From a checkpoint of a small image classifier: held-out accuracy 95%, 149.7 epochs.
Rows from block 2 of a small image classifier, named by matrix and row number. Rows with one number belong to one neuron. Each number is 128 + 24 x the weight over its row's rms, rounded and kept within 0 to 255. All counts start at 0. Numbers have three digits each.
Before each neuron's rows are labels from the 100 images, of 14848, where the neuron reaches its highest value: "top examples" is what is common among them. Only what is clearly more common there than usual is listed. The data: dead-leaves pictures: piles of overlapping shapes. In brackets: how many of the 100.
# fc1: MLP up (model.blocks.2.mlp.fc1.weight, 256x64), inputs 0-63
# fc2: MLP down (model.blocks.2.mlp.fc2.weight, 64x256, transposed), outputs 0-63

top examples: cool (35)
fc1.49:130117095158166121126171093141129136122143147110167090165107128132102155128133130145124123100174187112137138138149121148176129128116111124162118129144101123131109130148140117107190143180095134
fc2.49:104136120106148122118121155100135186152165112100120092097113097135132100117168121173134136124127141166143122122128108081126141081135119121147105126154119174118146154093077116151128095101144108

top examples: small pieces (62); grey (32)
fc1.231:123142136174140155140153151124186097109135132150112101160097134100156173131184114098139123162177131124166137147151134132145144142121076139149136106105120150159152113146156129142094135141124123
fc2.231:129129102101105121158132142113113140082112119130120127100145146150137129108074141139094146139137145111116137133150077149136139114082119080109085127165141148177102167125115160067111119134114118

top examples: grey (43)
fc1.238:117153108085158107102114131099091106138142101118143110128167121116107111112122136135105161094103121116132100076099133107129178164121089113106162149129101170107153123112110118129116153129081095
fc2.238:126115105129139132144144138122119080157134184106117143094094123103143113152156092104104160130139099141139158112151161160063123126090153131122167099163098142142124146159109134113151159139130134

top examples: mixed sizes (83)
fc1.142:116133112146106135103125120154141147109142079121144122131145110169133142141166133085132135111095124107131105126140153115132169150128128145137143111148141091095171114127227094088124123116125140
fc2.142:142120139136149158146103098116096142138142110086143122117145135144130114159112111101127095116132110096150143103152149102116154131098113101138133170110123137116110116133160125124133046110090201

top examples: dark (40); vivid (34)
fc1.16:149140090113132094165132138137155153152173116084098111156139164116118158099139141100169158128114100156109121135131132102129108082143090107129086099082098125118140128147118165153104133120134143
fc2.16:145180153131149125155121129120138119128113135155162134136086103164116139101161125165110128116155142184120071092166108153127145136147102130126139075117144133111161153134117140125108152097104163

top examples: cool (42)
fc1.202:121149120117178114122107118101175134138113138119174154078150149112138134147164159120145137125127126138142139116115142094129076110139092123146189117148138111067116121103118139146098092137147102
fc2.202:129144108094110115129136169130151118088137085114117140101154105118140154121096118131157076139152163170150179122131099116162089157137115154115154120112135152167104177117153124120146125108123146

top examples: cool (36)
fc1.76:168135131141148125139098073165188126097164136126075136097123095140121166161101152115165154146124141112139163141131154132150124110133079127139142108111138113144152120139160118136154141148161123
fc2.76:153124164123166111131121120129113080114153129134122127086122122133123150151106155113113139141180111125168144116155150180105162086133141161103113096169162130114123164084107148122155117115095129

top examples: vivid (85)
fc1.223:116163126103142157137163124157167121144154133079120091141113090129141144117103109112122092096112152116180125102118101120142114108097134154127122166161157118148105118141105146097086134137076150
fc2.223:139121104192140124088130119154131122168144104117148137101149104128101129110168135109083107107118095165123126136121139163096130161129139128104134108159151094113112084111158096143125166084141146

top examples: shaded (98); pastel (40)
fc1.50:148138102127125175149159121118169134098120088135130106158120081153122122079094154105165129145151117118122121135137136112120114151082146134134134098133161132112082122131114179126109086176113114
fc2.50:093136095139110137149134140125181127128096090147130129134119139187109149145142115121153143162110092132129148137104111090082091126171124123136146145141101112120127115157151111149158142077104177

top examples: pastel (55)
fc1.244:151113070136159144165099120112183147140109131097139160127120139154121117147114134136156164135138128102154167138132138081096101104125116149150163152140158179166125118142096130138113125164152140
fc2.244:119145136159094175119094160103087105125129131130155115116106127168128146078119118144143160138136115135128149125180134153158084167129138145129146159160160172101126135121141103129118132103077127

top examples: dark (49)
fc1.42:160156158159156115129100121105173111119167152108120143129181120131160147090120135101167090097170136153110148161123151111123093149148097089144136109134095105147144121140144143124113114114102105
fc2.42:113128081105136085111147134121143117092160141169153149055125127119158140104117135188090146130109156151151151083154124136104141113113112100109135119120140106133157175116143141112117115131127139

top examples: grey (44)
fc1.183:143120117177138156144107144141126181181138117138127119117139136117114108141116173126116116162126095082143122132119125160105094116098112102169125160106091142179137143120100151120124134090174118
fc2.183:119165139138110113105089169130126134131129133147124095170130155148155146125123174179108110099178114141102098099124166118097108081098094133130148147119119134085141133090150153106119129126112111

top examples: pastel (43)
fc1.39:130107136135145076140131128088139145108110137136120100119115124135117135128128166114120122124091077075148149158124108133133166058108170143093104116117132105127116118107105139086114139095143175
fc2.39:144135140085130096098119093107127123126154124140088117099103169125125134191110142143124108136142176135102140098075083107141150113161145118133146098113132123127124116128131130147164185154154137

top examples: grey (43)
fc1.4:116155141246139118130112129125129129116128150118155117100118106174109147119126138148122144168130100125140113151137139127105129129137125137182103151112129123134127158134105135138107120065134133
fc2.4:097104126154107113118114135157148116090152125138079093172146122148145132118108181130085152118129128124100144138158147109096115088156097128152092109115119151098141105111103151136145103082165131

top examples: mixed sizes (73)
fc1.32:130123131127133140112140118133119094111142101115156101146146150141116157131157133103121155120109107138145094117163112109117189137111139123101123105121135162110202163124213112117134124117153155
fc2.32:117111124144117150083130099132094142143134146111133130136159132123113156183112086143155117105132106106146138101120110115110118138147044111105157136115078125129132092145165093125151107131095144

top examples: grey (36)
fc1.131:132174123128158102134104089127135129090144126132154154101156147159089159109096157127090131155090117120102141116110145148128135136154112117108146098150119107111142110085175134109097117184098110
fc2.131:155084106134153149184070106146115152142123138100092143113134155136122088146112081091127130181133095106104094123142138144118157114157140116132128127166150120119132141168127132151119128098149112

top examples: cool (33)
fc1.210:120127087125115107152140135180127117119150183135113074092164161111128134141146118143117149108138138164136106122158096075132113146098095143136104116164127142149138129099109169121092099126105137
fc2.210:134113141112123108137126128127171113112103153147167140149127102125102138103117107092134138083137147110108107139092072143146128118148136134152165144192132168123105102139152088121104133075108095

top examples: grey (35)
fc1.33:120203103146112145177135144141107128124131117136145108073132134135114165114115121141127148144136080129126119162116136153123149130163094127162126154135141130076138156146096134122130137065156147
fc2.33:120130093144129153139124149124113117148144135078089086161088092110164146108123147142075142120101166100136102154096141125139119122138117111137111105108110130188128167136127142132154108114088095

top examples: grey (43)
fc1.162:132171120119112131124125138097075116150130126140146132113123122133149091158126136143169141138090135102131113112091104178140118085147096086126151141091105132101087097120124119080082111156119150
fc2.162:121137121123099132133124188140113161166102110107114144130052100092144115135155136140131140136149093114142143145077147136158117123117118123132090087107139073123145134181142111126117142142136137

top examples: vivid (37)
fc1.194:168165121174172136125127117154122127112146117118124153134154117168107103104154090097163133120164079111136128154123176175136151111103135165152140125110158152130113102134095099141121144133157126
fc2.194:093130097094099110152134108149141141128160154123147072123136107087137145137157107166162134126142108142125140137142122132152142135132169132095074135105114107121125136130176122172102150135192117

top examples: pastel (35)
fc1.149:095145129138117166129120118148158144123134157120122103104113086117123147123135108123135142132154059108175163096141141138123116141145083102098143090135134149100174146126174129163170133137154108
fc2.149:156098116103144117163101137172129126074151141125158140110096128137179152163100157137106131124121120068094161131113127175162147125130121085129094136110144127129133146112142085136138100122133129

top examples: mixed sizes (80); earthy (36)
fc1.110:119120108130130163104156120113147125132149139142147104165133150139095167112167142107136158129135172134115073126173119154121179133094116110119111139128131160121164166112181160140174119147126135
fc2.110:162109133083133158151148118134119181126126144099140117115170158124123122177127148140110113101110170082109107141138118123101139102138101089112098128092113174132119127135168126118118072125150147

top examples: pastel (34)
fc1.233:112136134137108164116153102115111126120140130099107172103134149082103148086068155099096117148115119126110123133153131152073129127108110086133069152165125119130127133133127144095084140138121127
fc2.233:134107140123133158122088110127129134098147121118148109148130085096183141155122140148148181156097137181145139157097089124141118143145142127139108159147146147087116120130162154155099113136170155

top examples: mixed sizes (63); earthy (45)
fc1.95:136151126148103131133149154161126149118138122126163151145132092119124134151167125128104115109068108119151060116115175129157143136119128101126190147151099105086155115106122129125115134094103105
fc2.95:126127106096096112169139121133103133120158149155103120132092134155115132163155070121096128173148102115114094155187162123111143125135108139119128147122094174149149120119118087132116112128100160

top examples: mixed sizes (65)
fc1.137:113154107114152154144165145111128107109151184138092106123119152108123147140129107137121135130088126140151154113141081113124138121103137081134085141128147163113109146161077171156150091162151120
fc2.137:140085108137144150141121159104120130148114128099164141158133161152136125133127120115123113150172112091130127146130136121151122110064126117114154130148072166091146135144160144124121092072081142

top examples: grey (39)
fc1.242:153114156090114141140130131148161169122178108135173148111121097153153121110146152113147144088185150151107110119156119156133157153133118119114113107156141147132115078159089144117136134104162115
fc2.242:149136117111154117084112137113159102138128148114106139140132128107100144122128151149065147168127096137097111156116144105130165127158182091120064133132142145094105082113125117155126132106117146